config.toml
dataset = "notes from a synthesiser with random patches"
n_mels = 64
encoder_norm = "rmsnorm"
encoder_norm_position = "pre"
encoder_inner_norm = false
encoder_drop_path = 0.05
encoder_layers = 8
text_encoder_norm_position = "pre"
text_encoder_activation = "gelu"
text_encoder_dropout = 0.1
steps = 7000
warmup_steps = 1400
Rows from block 5 of the audio encoder of a small contrastive audio-text model, named by matrix and row number. Rows with one number within an expert belong to one neuron, the router's apart. Each number is 500 + 40 x the weight over its row's rms, rounded and kept within 0 to 999. All counts start at 0. Numbers have three digits each.
After each expert's rows are labels from the 100 clips, of 14976, where the router gives the expert most weight on average: "top examples" is what is common among them. Only what is clearly more common there than usual is listed. The data: notes from a synthesiser with random patches.
# router: router (encoder.blocks.5.mlp.router.weight, 32x160), inputs 0-79
# up: expert up (encoder.blocks.5.mlp.up, 32x160x160), inputs 0-79
# down: expert down (encoder.blocks.5.mlp.down, 32x160x160, transposed), outputs 0-79

# expert 27
router.27:495444472470517440488468469551464476581523477533465448460477516583436467501525454501508507407466465550516500502462495416509491515470477461466451503517493513442537511560489536555517467504493459458512459560501447518437462554525501503487515494
up.0:484510449515487562542472438528538471519480501483442441521580561470489510521486541486504454484434512525497398520525440446542549495494459498491542489511446471465509488525481538412456468521479486496475505592484490549459437517500457519471508545
down.0:528493421536465434465467443552555566541497535517488457482423429485439518477474473482516518508431466559482543526464552531496461507443402510544458443435522456477515528506494513468522473463476467443500518489586505428531459503484476484477522443
up.1:541463452485548476551539460511608487540544548506493530544560420410500489462452500506525506498478445531466511517480464458525546523515435547538546484447491408530434555442491531453449502479475521520415553553521498472510502496545470488496486513
down.1:548522437478564439406483496535523529482540519488561531529489478468451469448484435462492483543497512502476545526441486567473458479412422530522502439442499469461514583458482474516513457446474463517519546506585490399581544526525522475444537427
up.2:512508479504451482534474468496582508512532556537467520488522505514490543501506540523446403470469443478455518502520452457530450569474440473476508542441508488470519555518450535451461464466500447512448537548513488538488485492496461490500514484
down.2:509505398582439558518549496550544537544477540476477562480431464524459512472471503513533531538501482501471495557467452523529475474488405571522474444432522522479442529455490429511496466477525446534465563526537466479498489493494476515446488448
up.3:512531478459502505492477424524478456538574479529436455473595556512499524480494514492512485456517475542533454490517495422519508518521485512453472477500520503450534471505491558497536478519544491483517502602435439544421472498461519462525526495
down.3:556534454535473460487476443546531541518523548456482505508445457509463527502498473487490533518461505495501514493456501474473462483403409495515485458468496451498511576509474495448544482446482439502457530500585480371540450549489469494478546434
up.4:457455495483533524499541469512583485519529548473497440508564515459510450483504490481519473465510514501490517491467527387509481491593418504492518555465515408526534504499560473504467506485511529473528459516528486524486495498524454448507522497
down.4:540525407511470444439445481544469512473549508460477484499461460440441496482551486504545525556444532533520491548486539530489481497425474534514526432457452483442544514488475490469552533415492435524471520488529466433528512508518511466419527433
up.5:489513455455524473428551463483433397493508417493492475512492556514464531540491480507586588488526491530436538534538503505491571499511521548541466471426498504473507487506527515458521460510504508505505505587507454539473480551458516504490497527
down.5:526534517452555422495466452569513497460579518544497473554503472481450517515498479477459486479466540517514551455512504485508454487393496471540473525459520390494505556537516588471477480480456460415553508465607528428558536537524477480450474464
up.6:497436449475503480489488451487514472489517547507459452522485507456460514541426521499505495540483481506462499495538515501506570504511505510512457551414577484504491509461536532424468504487544532484452543552485569495551481537510412495512492582
down.6:573526444459554469443455482576543519456563540538518542509513457441481521472432504453466433527494470463465506547528402561540449486469485561501474517428539449486479562465503489506444459501444492440516594494496499434574538471512507508432489480
up.7:519565527487455583504474445476517472528522402550482494472632552525520513500514517431516554517519515503520452493527496456531490506521480525491472521542503495446551440496480577576503491480572530469531490561441422520387505487475557506509552484
down.7:544529469549476499564500493541501541543520546451452493492421465505477506490475499487481531478513488496541521458427541422479478502429414480538526463502480487525529573534460457468545491487525421526457468482570500437527440522446455451528497450
up.8:534474547499437469516483563525586621509399557497503494473463445470494467456530507541410488502458429449482433517489502508539411535456545472500522504483469493506482537523442500536478500449524509494466478410544552480461469538588526490511517430
down.8:425511468549414541509600524517492465533463489492505516536443536579529520503549438575534579516492518470448504543412574518491495550540477509468524440449468535461506475509486454522549531447532465560485521516470441520460463551519493435478532468
top examples: pluck; bass register; echo

# expert 30
router.30:379487537553511553518548483528493462525462482467545519560531524488589488539534497556514546482505534525565489496469553463472519493534486492488558508497524477466453390533561502480549507554568519539541414452492532540514470442479494512586482525
up.0:488503448584505484502543495448527530495456435513486529556497460537538503490481547483517523541460532547540545451487490508495487530489429532542491422424572438504441493459511523514502476461490513435555512536526504507495590453576462504542457480
down.0:421514476563516511483455471448465483523488495501414413556444508546531557518498514492503526530476516540499487478443597471495550485467444530525525431520567492534495484542556489426553525508513490511560485528448504514490459513550463547482496521
up.1:437479473543556428531469540528478491447484533522518488527496550497525500511495511555486477511457456489569509462466497529519529522496489472476490492489534471534512501515501509514477552506523568432529464524466557531505525461487464528561416559
down.1:479459609566498529480540489430497471523440490484560547430526438488539426465558560518513523512494526504602450505529484533463531459554514478503528468471466532438447445524476533464535516521583579542586466542548480509561496454476528564530533485
up.2:548454493447537584514445443517508535476493522443507447510553494464430458534509495400483535481532542523494435481514496443464500458484520477527495517531480466451529474516508578482501473508538535481519489482475513476455477510516512516476580504
down.2:518531463441570467603485498526522442510546551495482467536568496484535539498473524529529502523525456418440565473475534456545550600516466493515535566475483508559493561484504445494471542453477414511487502477464505502523521575507452490470421512
up.3:408446483564468554469575481553504463479456506462497496501512550466401496472508479494500528466499541489437468519452532465479459482552521462496494536494449516451508396535546488549532458512542551460474453445486466501472376569482504397561525510
down.3:570537589454531506530489461543483449451480475439530577547607494417531544461453490509449553506533525426479508489414445491488499518448521430525547534511407520492488537471447498520481437476522534534469505513446467475455486526439582502533476472
up.4:496483434508520565466507428508482511458545490457491462515531580504397492473513505492507507529566542503452475515499513477554451440475522500508514509532473526440552436498542508500535454468556534471471487466418492498484426574518516438516565503
down.4:573509459449557561558461412517533462442518496460494518523609538411470510510443478448511527519529530417414522475479461473512521491483509507478517557547451529507477545448517473522431483504499491533487516516416512468455514584465528514447483501
up.5:526482505508457459466508491495547542538481523521471464525449467561528571502478549479435548573477508449441537545451583537550428556523424552505486467413543485536482496419531502448479516457522486560504550494521480438490568505547509513478522459
down.5:566591465457486556495474430524494513530562429539559513438519572451489557520551528478535458538558625527502500484497466529519508560479539571424530494559515519500512526472525475542458487552442449508502551491466480517420550504453538508409563522
up.6:488555474527452459480566549434570480492572516453498490506492533508506523473436511489534530545519486517496586506475488542462481553550498416433530497472422490484531475443459479475582562494531516485554538451479457447541433454468484421553450473
down.6:543485523505535521512458523530547573491465507475513474515541473478441475515472447399429480491476520497513510493428546454494454455414525454545503433570539446550517553547549528519467449521484503482491470438511562437460570504516498464497548478
up.7:470494501419527426447448529536469463459516443552472529511457416520529521488512562573492492499531459509505551485548546468525505536522482586517465518445605450491472488489516585536485536485502530457486508512551506518489509509538485519520510486
down.7:495462514521472538544500530482469505581495483480420512460469569542549476532589526465513451503510499541540463556568532478536525484534522535504509466587519549558492485517555420471599552520516439509438414552472488523538507469494526545458470540
up.8:494555560507490500498563482487555534488474519440512528562523518511539581486465550508478559450511490436517568485458580479456420511484498501533538520419525505514479472499491495502516439520472477529543525483514487460509481452490468463516455413
down.8:486482607550476481512546502488491520522466525458504532512529412461556475523423519489466472459426465467574502509495492508495515520521478518538582447493481480479486539511449495431503496498535570459475474479532522470515421412440478487590521477
top examples: noise; pad; high-pass

# expert 24
router.24:412441488580465546480507484492468516451481464469509461498452478480453460559552472478479515449435529549485447440543526535468542450517464450524476508527438560504532501524511442482495454424508538449414477561512490445524532476500469478557526517
up.0:559525512522506552511464482489511504498538531479488478475540477438469476579482485442513460541523533501511488479457505425426535522475513451449559416562466498483566542577526526533544502552509508501515463548474464476397501507517469527467479506
down.0:460558467493534491570483540510511473437512541488479487561479559522517584450460502540486571513500475439456620477454578504550474538447469503560502538450529494533480522494492480442516456409558435509512481468549506461589507525538497446551477444
up.1:457464487529509529491515428475473527445465431466493464534500520531476460554556450416434437431453545504458446448550524580492514445461462480505437523469553560523452510511498453405434443501504532497432474509535532432531508487430554531516531539
down.1:520483569512448474462554588512478527563480510550529531450411492522487441480520471453528465478542487571553465550541430488545475489582534483484433495531506491420562453531485526586492517532538480480507518495463525543424500452438507493483583505
up.2:465466473472453485478473478502473489481577504496472476504467574564458481630469447428501424503514508472488541509525551576491527542476506489426434481450592559464587522511472450454579504471550480452492469524452465511569472590492466523493495569
down.2:525504398547495440558494496476532555560488555461446472511454453547484530436457535510564558507501426540544577541455489468472537504492429504532483429472505502525524558454444555451524510440476490492473525476521473475519473498536449460506512487
up.3:524487511536487454541443525539513457534527559507530529468532533469507489545486454550468434534511525479520508542458424488450540534475567423432538520535427529459487537502504486481486510583567490531512497455485468546542437505398534457580492510
down.3:490513558469426445430516499520443464499526483501522528468475502540536539415474515568508528512545490513537539449512527491482417510499487523482530526478500464519503434467455471556573511459516472534478518435557454507500512526478538475554510465
up.4:487531513546483524505528525440488450492490471439468492513476473483517467512524569544554524552528461503529502538468492491463546505537495563493614419557388491494513551510508442423553556510548457559495461550457466551518495449460480533483478480
down.4:446495505563504511530510482520467471471480514484502470586534559531576511528462469574491546494477574501526583441430570472476512529471435486492525474465516467551420449545551466453545517499549532489568430478534526491594504503540487451545473491
up.5:478541482559498589509485458502499526458459409439508469541529499517460505529565501498435560439441545497407474434554519530506467481478492457534509464505502495493476542541502437451477430451508493454493506532527506451526549517508507528493522511
down.5:521530606513475507466506548523492498500523471519562535483483505486536445475484463483501470483527504538578442558555424498492502477566550539509467577516522500440485479480463489592457482589546531509484512489450514567448477423423550527501562504
up.6:516513486509430488407520503493479491512554491479468586515480520518529492487524460468470539490506519458451546493455568549484486507506487486459453588436455538498499471455493423523485491464556504537481558499484452477557486506426579430545517443
down.6:497460471521514427564557527477498495529495549518441430523475495536455488493463496509588548483468459540480573532453519484557511535547433457527503419501545462535582547496474531464547522425431468422491497479469505501466513527550400446520500520
up.7:590484529463538484479530524491519502478533576501457515516584491467475431507434486414506497526542468484511483437497511524468583511513504450517499567494433562522547513417403480484451568465515553520458536478490478468526521464461539404544543461
down.7:437434407546530462464533594483496571492525521521455428556415503558454487517499471498532479535488526575501531479539532522543497442498443500509421432473556527520494453520537476465526513463525525440544461519486531516489545482571433511489515481
up.8:533527512545512541518531435550553525552502568468507443483557531497444512549431518534537581500527467512479498520420434457476524490456487435509477501516443561507577565512501448543486476505470466507517598525470436473451556534524512421472493568
down.8:505491474526557515476440524576502437481548486465538510613584531407470511516484414482438504501457554532457461487483510473472443488530539555543512479514483444481489446443519478495479483542511572480500492508462559517546468426453458515556526468
top examples: triangle; square

# expert 10
router.10:519509513487561472507574404472539462535487437523565486490572526482518423466512478560565550440536518566471522492486503499552462509495540437464531496519493484500513554505531468511470448538403490434572487469512491544482557517569501512447452511
up.0:490497537443570529548500482451533502484548513464500464558560496506573487521445472441482483461575448476530524428467530471517589506476479503497507555482489498505538522504426511454538484485526552536508454443523512518498501499437507470532430514
down.0:444472510489470505468564505501501467493449457489538500562508557502524530518485407509470520553435528466420451519480577556464494510506515498476530462444510525520463417521496485481555550444566554510489497527491458502520430561497574484519515489
up.1:470459460540502500517570520450466510455506485509508451568473493594483506548523549453521518444493519533488481420535559504503517397557474474464472537421548542507508471526513474455430477520492493487520493461521529536577525528490419585495456497
down.1:537496480467538506453443523521508493452495501449552514478507448504485482507520523499437489571514527488506481514462483507490468462470471554475470476493454491460521469471472524457532458446548467527443511450563477464513595439542530509455542414
up.2:477471564495558446564479548519498463454544556501529474559499469472566485500469478541473452460523507506597503431485539457503513511532480452490482545526486480547556488574498479496477540541486517442495436430552602553542501478483446470557449521
down.2:489538547455509515438541453431431474501501461501569534509528498513553468503550496472515501566437513471528476567454526574487482522503509515473532438501525476481491472499546516505539529432501491527532536514485468464495606472591542485443511453
up.3:477488557518531381540545591495520499456499532516523502525488442523533504467487450573462468466510491516557500456513527482500483480516487466501515547488529475567480511559501431532453587528462485477531494436560567523561517460529441513533449500
down.3:518558507478484521420550414464446476554480452501580583514540507483526498489563523488509515566458518486504513547471514543483464527539525545476528442477511467479503477433525541452545482431462486540496572492494461484495594474555523457419570453
up.4:485489493466519508476489469474549482533536495597489479414515470568500502499552571549520505437584457434448513449522503437556505541468497517498464578458476522444481514445486472484499489445499466544438529492543458496479527513496500475522519505
down.4:519487535545446506496471475498508577518466497488432467499460530529467582486459470466494524474480471466471485486485576467467408435452493494515489476484498523553520436509568487547517544501494541522535520453488428425433440569540516445526489469
up.5:467388465537508439542490481491497550503434474489473439551497536554462530534466455463521480488412479536487489499530527444502523423468475512537492456429571488567464533533548513509448472517475504466532432566497549506480490587533431554511427529
down.5:558484504445499516505537547536470513451510493504503589411525483518503497460482558446448465498553445489501491559513469533533492517561500540510455592491462537470452469474486511534519451492551534507454501474476473490533537425499524475474477443
up.6:491443508559467525545455523499569491528409471523462487560537540522482465501500467473478490521516447456470492531543520485509513563567482547489479495515470453471448500413442448492511563473587584554490475540417486491479435511448536520538560503
down.6:466531508452454517497549483463544510498538453558508508509502546502563512460453522522536498479505443491487488465554475494525508531555477511493478593437549443475451450434472475587436633481531579489546583501453461508466501497514530495522514536
up.7:478524476490478552449471498507445554480478491434508540473495554511504484538563479469485515570467515527498483588487513509528496509493498555507462467474491603475466409431511490519561452461528462483499496533412461489496538461501568521489562444
down.7:505473499542555519566436572531564523497476545495490502509542436479492516521515528450460452494523517478527477481553459445521543529505538502518468547538500476459485517534509553527466484576555496524464455484523600550474490463401496539516536527
up.8:495483520536535564540507481518573535571477528499456462513536474523500542503555539515520505479486491493464522416457541375487519526501391544559498554484524508510450489426527442520443531529515504559490487494508486445532531467516460446513589497
down.8:539532477496471571462530483509534529445439486444477535528541504481456541466503494490472538536474527436505457492524554539514388532468529490498506481472472532451501451477471487536489470437532555495538553484457445436450547482544548465521568383
top examples: tremolo; filter wobble

# expert 26
router.26:503502559434547462563470517450446439522540461551537544554550514560566499503529504491459432514449515457548518487491480525482543536512473496534581428452462469448474522524477522472536518443533459454550500475524494567551571415551508462477468438
up.0:542527496425496498478540429404498447483487439484515565538514537497557508432518537533540582531501500500441496545514494539503497496525577514476470554493539482521495484429497580555515509455471536527500551507464490585519532496510556543448470484
down.0:525547487505492520482460448491528502502474464491557434545546537437486487513587468465525531561470580461486504548461525548495468543475486504514500426528449535465574475508476497435547491466467466505513552472499469483434561530506524454446527502
up.1:521517556495453480479468551459495450517487462542522569466478492488537548494483537550501506541506459438531484527483501483458459560604562487480493507480483455471586477530509547604499549537515470503517507451492499563478523504428521464544503452
down.1:512498472507585444454539503490496539518590520524526464518487537534474474455513459466590510537495615554521567466515484537505518441410463474522527467454482532514538455488488461457551529472422469496545531536488511466553530479470479488525469509
up.2:523474468550486499486503512464545491438431472547493481508484474513441451469526518425476455517462497529475405510503467537470484482562431445515465515454481469423527458462493546507457566483478603467526547503514464439519466455524427492502482464
down.2:450527547555442490536584516542486476519475499507544570501431459487509519438463473571486589469489456559503490506461528469492423462595524509540502517459560445466476432512587553593493531552456487443507505507509505533492481518517475498551511480
up.3:469538520480547516518482568531496449471536503463519555517511452425539504514531475547507432469475494487527514471503502429451547542540503489555506487524425510499479524576535492556413464527509468452471391461506549558511480472470504419577432490
down.3:495435490465551435464483535467497548492566512517500414520480535563487488506445447427580524549488527561538546473505520506501520493464460479502495495465533526527529472491491498501538589478514562434548531478455499437501560492525470442523510514
up.4:545486533459523456499436546484447409536526496554536540465568547465531521515492491518517468501429496505526496510539498446526575544524515545516524469526502476525526544492517462534419452594483466514481399459532532635496508506402555518552501500
down.4:467490481486547407401452530430427523499569489508525411516438522526473440509499439421549487559489541536532493469530566550501556452444442504524468496463498523534548476500509469491551545477494526504562485522508500439537583473515462467504469481
up.5:578535515515517455428531448487444454510542454531526562471511519480516491479456483518549540449507485545435509481468517504506562514547556502440496562552497555554511538456506459533480485550467508557516524508409450549475511494423526461481448527
down.5:459501538538490506425446486487482462521513475473540394537489505476495505560599483461532497533481574480516452494480576536468524444441515500512489467488479565519531425578479511432575521459528496500473498489515506525484451525439472471533507498
up.6:533474522460464489461465517391478439513475418489498529508507504522529530527502514504525510570472464442512490558492540502419514516581512534474493478495461474507589481534523526577542563503499495472542485481508460548495502497473530437526449449
down.6:521491467482540464446512509442511494540536487527582472548510502507482438455523437481571518533467500512482531534519466571546505456494445514570461499425428486497508483454490469520528514462414438482515511465520471482509603492508498500485472500
up.7:506554546454524467491524519508488485533558533562520561487461498520541506499486478579543482485505468507481581504435492530512522544468482509504521505473493506577496589487508412546490484470434413544531551497510485504500538506470495464433442537
down.7:501481524454506508464491529504497498498510522421443432544547548473501539512465551470526567494529491469525514474449520495396513506462475460509535499506415574530546486513418533478564486460519531490425487430474458514460463536441469454535525484
up.8:393475519533464495497524556439517463464443448451485465535498561539527530515488463500479458517391516416550502534475560557425443502545477504533519467481422506484507439564526470510567599471537558460569463473460467501507489466513496430558456457
down.8:508506486450592452487488521511523500535585525543567567542507467497541486426452501486502486540486446496515530514505424501492525493509445518567542538451444444553454541409485534525456589479390483505499539493516484483612539466483471474475502481
top examples: drive; echo; pad; narrow pulse

# expert 8
router.8:538586517607438584551485465506564536467422439462507514515529534462479536473492497510484518537512490453485452531517444553474449532485567542517488450435478509468423472476468489514445507510562557566536526498479472459438457455461560472522520515
up.0:496329481447512418498502555520457512479446570465522549506468456476441427485480417491410419538411472489439477530505467496507514417501491484589452550477417547526490491462513465522466501484499529537442458445590502473556473526483521475493428434
down.0:537452498482473459492444492481476509476491489499499516455464494528441508543466478422457475506457460475444488510494535553520468471423509458476506453513510509555527517519561496479558504472484483478481467496525463407526559524515510490486441479
up.1:506458497529440437557577504393504456580488502474462468532479503497490492527530471486594496500471494524491483506508515515472543522557501483495614471558437531567583508560509459423579538512452448504483471571439492537488481536484477561488445539
down.1:464408507555451516555549534525466474539413504464480461491509488513494431541542496536484537500505507540506430477520524454439568492558496491481513475503434552533509447541455513488530490512543554552448435491469483577468446508472481498561557493
up.2:529522505519498543474529448460511465543512472535445487433478506507467578455547600506496551522553438497506468428460515486396519499527507465498479481491424594483493514470482529498540519501536499589500512529461439507462505504467511374535492488
down.2:480429445472470513513516540567531502560442533568500495554506523521503450495515424496509450464460477491457505540492497486517509559543440522488457489507533421479470490475499420517447539489509544470472487445496493518462454551441519464519541547
up.3:499498552560539552593563503466540485488545502459518505586529498475570542511518545463514449467495536485546460516496486487470516444538477493536578470540441502543483499540503422427497587547504466522525459490550552516560472414497501522536458531
down.3:559547467433500466407438454518562470441534491501542582480522538451481544439464514507491523495486501466474555532482485534591429576438527470489500546453490469421475492416472480474475429463481475480476562493525476449529508523479557483473502412
up.4:500534567550453526526513486473484559512485533478432514472492509507515518532528534486510513501559502461530543504420467470395566520459491502510458504468490604524505483506427509512478495522517485519496520474476448486521513414444497342544559455
down.4:529431386540512522498487465552504544548500548512503480488548503515434409521516468485517483539489515486478485530469434549497539526528444466443496484523455528454501586496439461503448518501551551452461494529444462511550446560438492523489506572
up.5:491482488574553527554512490459511471523512492496519499509457466457521409507529483471548477478475546591490474537469499413495574441529465446536520483616485451512455514526553480470486508563434470511536405557521567502486517467509460572476452559
down.5:490526531463506508476503497455496464519464480462520513453556498453521411536582570481479523533480537425497446550475494541490509545486521423466528487482420527416468477520474478425534492458558489531470509452502437500515525496458579495529543469
up.6:514342469501523425519507581522478532486448561495535528501478496486415411498469404522460424520460475534451481536505452502504508475519488502535485552515424514533476477479519457526465483491518541534462470446545497494530459541491516489525444486
down.6:556468492467479477471461463475472508512495463501505505449463492506463495500515518421471481518443478501454509532518556537523437447432553477519504464526529480536524519488564547501568468457471477469500494509521446427527593531530536505470480489
up.7:478450537464461529524532536543412473529552502476542534492464483502478477548541468520504505496570510507529477521515487479489531436575527511453474553504434526484546448585548502555523480559537428514441426468515497607540473576486501484542574521
down.7:559483478508483486498466459570530413501450518454556547492532462478450519427429441520484551516534506515459535513456472505479481496493516478480521495474445489490515532452443470506583423479492484516427474511491439502495469563452526471537521456
up.8:492540537485493525468494507492511504531492495531451498398522495512503567497501572513530540524563503481547527448450472467430486535504501476497465486444504548479528479498506600566509476498535514518520518477474482479477542436485501314542562450
down.8:522443437530531546493489511592476508510441520508521486496535507469495406513523476515463442466436542505491502502492434492458522526535461506430444423526483467463461528515494505503489536543520605419492443497457493531520440554455447524502497563
top examples: tremolo; swell; noise

# expert 15
router.15:504429438453497452442498523520492439489525525510477493459535427527442516479488522561479514511486485538436495526515527441524507523457537492533487585402526480449435420455531543474490466498543524503442544541510521493547429550476519483569518470
up.0:525452422491517416475501532535548508440526563505458499424554472473456418451463465546474466528499456526457478505526468508564531580443496517501448503372500479452411476432497493490447451474518544460473548552466483499533438535512517457555519503
down.0:480483536546471473505495456548519438490471480502485471568519532488544585551510521539510483519413519489477459507510575472487475585465506491491545436492585496515496449539568515464516495537466545462536503505503507515476404597462501498549487549
up.1:508494440480575426395533502532528455415570502514484426423531424534457493450476522571521499494517505500452526462519512463542465510412483460526503530418513485463433496476498489442493445427470518504515543586562549482529470544550500481570496495
down.1:423493547538434505489516457492483411479503484479516470596512526499537576507500479556529519498411526503442491505513560530501518554509525497502533483477561488529493415556536512462539484494484561464533478479505506526450416593482506500587510563
up.2:446535510498518492468465495534451495441532467476556520515452511535496500494588487485448439453482521464531517481450533573410444477449471430506500494466510552482457492568526531491544481481505480547541438473544495445529528501528534504468458466
down.2:511559575489516485515438494507472550481591497512460476472492481528564585513536543513449425513583486475565533451433527485485429510424503502463573511521503496534514559542525443524555504527471460503552477541473498427514519427495510515463447452
up.3:526466462489518516441564441438482463594568528533483446483520476499514483475479518500485436532541524455514544391515537507450522527490515535493544488492541435522453529473536468489521592469505505530528513540517491461560550492513473481456529466
down.3:531493590507427485528526447441458451568496503536483495489506484461539477480479497472572494480440511477498492524498482503537550572547521505489548436573520480482526524490446496463479570508456485503482539519460471494410486465451481478493558582
up.4:520477524535522530552592550513543596492509529472521506502514532482471453480486509448450433512547495423534506460572466584434450499513518523514534443475461519464489557486452462483542540443494567498478511467505462453532539468519503373474540455
down.4:523463502539520469575476579516527491498533548532578482445475511505479464540483529521441432481557478443526484481579506528525557552511493514472509503554467496510532497502477476516535617535572532552473430459464442569476531456483498457537469528
up.5:517600508539486513464556560506552521468480499516473462455535546530568518500525569534590553516530479535538518531491485473531504567482501503498561461481477561474590513495420485553497464529526507509511546526428440564408500489471504451541468479
down.5:496470501485530515509519506446455494533467505461458459523527503449487388539529528417576485535543505561541475528557461529472600566566535464488521436578451534474548500515479542442534488536530521507495429474427493595467544482506473509442518598
up.6:477520542510522503531484598546460521467497493468595553486460465482486492447561458474424419487490516471552471490522552567467449480465488469490479473520482532498463505590488537581582551487534476497518454454538498488505531472539544478493475487
down.6:582534534479511528506450478503471523486549474490531545441513480512544540503502503487459482501604466436532505443464521513454444493412521553457513526530439518584500554504511420557568511507432460591490427499504475434522531485515543502472462452
up.7:485499566504535469574484587537493518425504488508572556524495506494494445464558475495425420494510502501538455475539522594476484476480522430474515482562500519479486500582460511571521503515512526438519460459545512510504497446510549498507464506
down.7:580537503491545566560441495497528488496505449517482533398530476508498556437491562546431471490618466427488493470488477467508461500428530551475501565539449502507483571489488494552516476512484450515510437508493509493463543480539560529439486447
up.8:593466481486554492474428474546547518497518536539535557475606533468534489502475542466384456553455513503485451521537473491546474488518456572488516539485480533487441493477530557495465452572531550493472450461477532497521505469517557539443503421
down.8:539521511553444441486498493557524509490483524478449482496467507527512605404462502550548573489439473545507538518475602456564449552475484484545472484472562501520499490488535529541545451489486463449519503529493509473449464561510523508552491464
top examples: swell; bass register; oscillator: triangle

# expert 13
router.13:415447528541433559506552507555471503494464603489468472473475473450495434497512510508475476481447479486495482463556566513448521491540491505566488497529456525530494476521504519523528514476528538461471416540488536488509445460479418456557569488
up.0:471510535432513557518541481542480495500445463546471507504542489479496503469498495478419422474409516457456470463534512527507507507497500547555515503547509544519395485476541550520472493500511532487538444537487493396472478459478561538470507469
down.0:529562558486535532514511506477479479521504505517448516517555494491562454488551559489495480466517496481553491506493442460467541531506534468536536542551466526495493516473483510515462483544471480529497544494478550524511500430467493534496523462
up.1:481473528424465514566550504486511484522471483593463515501546546501487471498450531442456367462409434388486474496560501548519523565524498483545478539517551508525428538467496534445442501503488514469504491520479558476493450473483491536509509483
down.1:540544531453557557506494508486513508550514499515503532500566472454567483463530571503502486490518514483497467488538461450489516515523564517527523560509502470531442484460536545530404555577457506530513542524458576516546518443494536552477547440
up.2:510524475576505417421475468516498496509551569481523455501451514475538474582472502475446519564536563559505543458440537482516488443477499510432473480471539468504535511511557448472555516519546478487566500487494516518611538537527386459531528507
down.2:549498501511559483483520480530461494532548486516512509492511542525476609536464436522486590547545562514508522535492509525530450466496461560439525467474467509452490489496496488443531485424536503506509512550505471471541528485527535507475495447
up.3:461510456537507473449514564507436507482569519429523474522433502534457491523565510498529543559580566536557550525482554558471471488524521491427517459498484501451569427516493494538624550440537512485543454478496493525565493508550438409501539470
down.3:465517509555477462498534554504494492403477498429512509566434509556469509539526428516464518494470517461472567512413569562450450482472473446480506468448479549466553494561543454470548433442472469502557454472541472492580496524492486380511423479
up.4:480501519434492541513524431564498500526440493559502482512522492464489473471457456449411403491404546491467438490495513559503467498501430529541505501498519491516414515492538535493439506501479528478531479529531519391505470474457533519475524501
down.4:564577526447543515529491496454496470561541498496511537534575522483554457458559568498528489480522493472536493528512445480475576563543531486497541481574473529485493537489486532489497478568494487539483543509454525553522494444485506529453533468
up.5:480528529490523556497519450557477482492446475512454471487570494474508489481528510481428444501427528436492465463516493570467502552492517525528512448511480522525423524528501563471489448496500541533533459579478485450478463469465551526436537505
down.5:514567526455532518498483524460446477528533499491447533520521477485534455487557549485501456448483463473516498516498472466513548543510526474539468534537510493505480514495488502493479477538518459516526536509496572529539485438452502510471516459
up.6:459544491498495611534528469520481442479457438450516508506530489440454538469528525527453504506426531408434481482537501532480478521501548571617528515471488499505407453482552540458483472485508526535479479519508555457511388511452487512517539464
down.6:594545527477534460522484533463506481468530481474492507466552490475521485474551569493524467522537480455518533480536418480460510562459565454477474553518461511492479510506488528552486509565507500518529517469470543538526541500443532467523508500
up.7:455553471529532477465466553523462516441600489450497467508417515512476496550542489500525523578592582555548544507463529550478455482502533496404534450463503471437558443531489475544595542477531505506526443458463486527554491510532457381513518479
down.7:476484515577468465486524543513491475479470497427510515574402511550485540535534433506481551482465510484460587510389586548449443470473415484487505452446470535481543507552542428481539441443449463521521472501562454458554497515515487424519448458
up.8:536555457496501533502479455526549503441516473491516535493549485438486441511472537516463451481549561484460490460541392547537486544469529471499510532443538437393444545469479546412446472506545510497476517558536508519509453488457522532552540526
down.8:497488484485460490522489546530530413494501528544551493492518466442518463462475545579487563465485507460511517513498514508526531564526554498487510537472501467496476515481476596504524545511522477521452464465567531588557469497465480517571565493
top examples: bass register; low-pass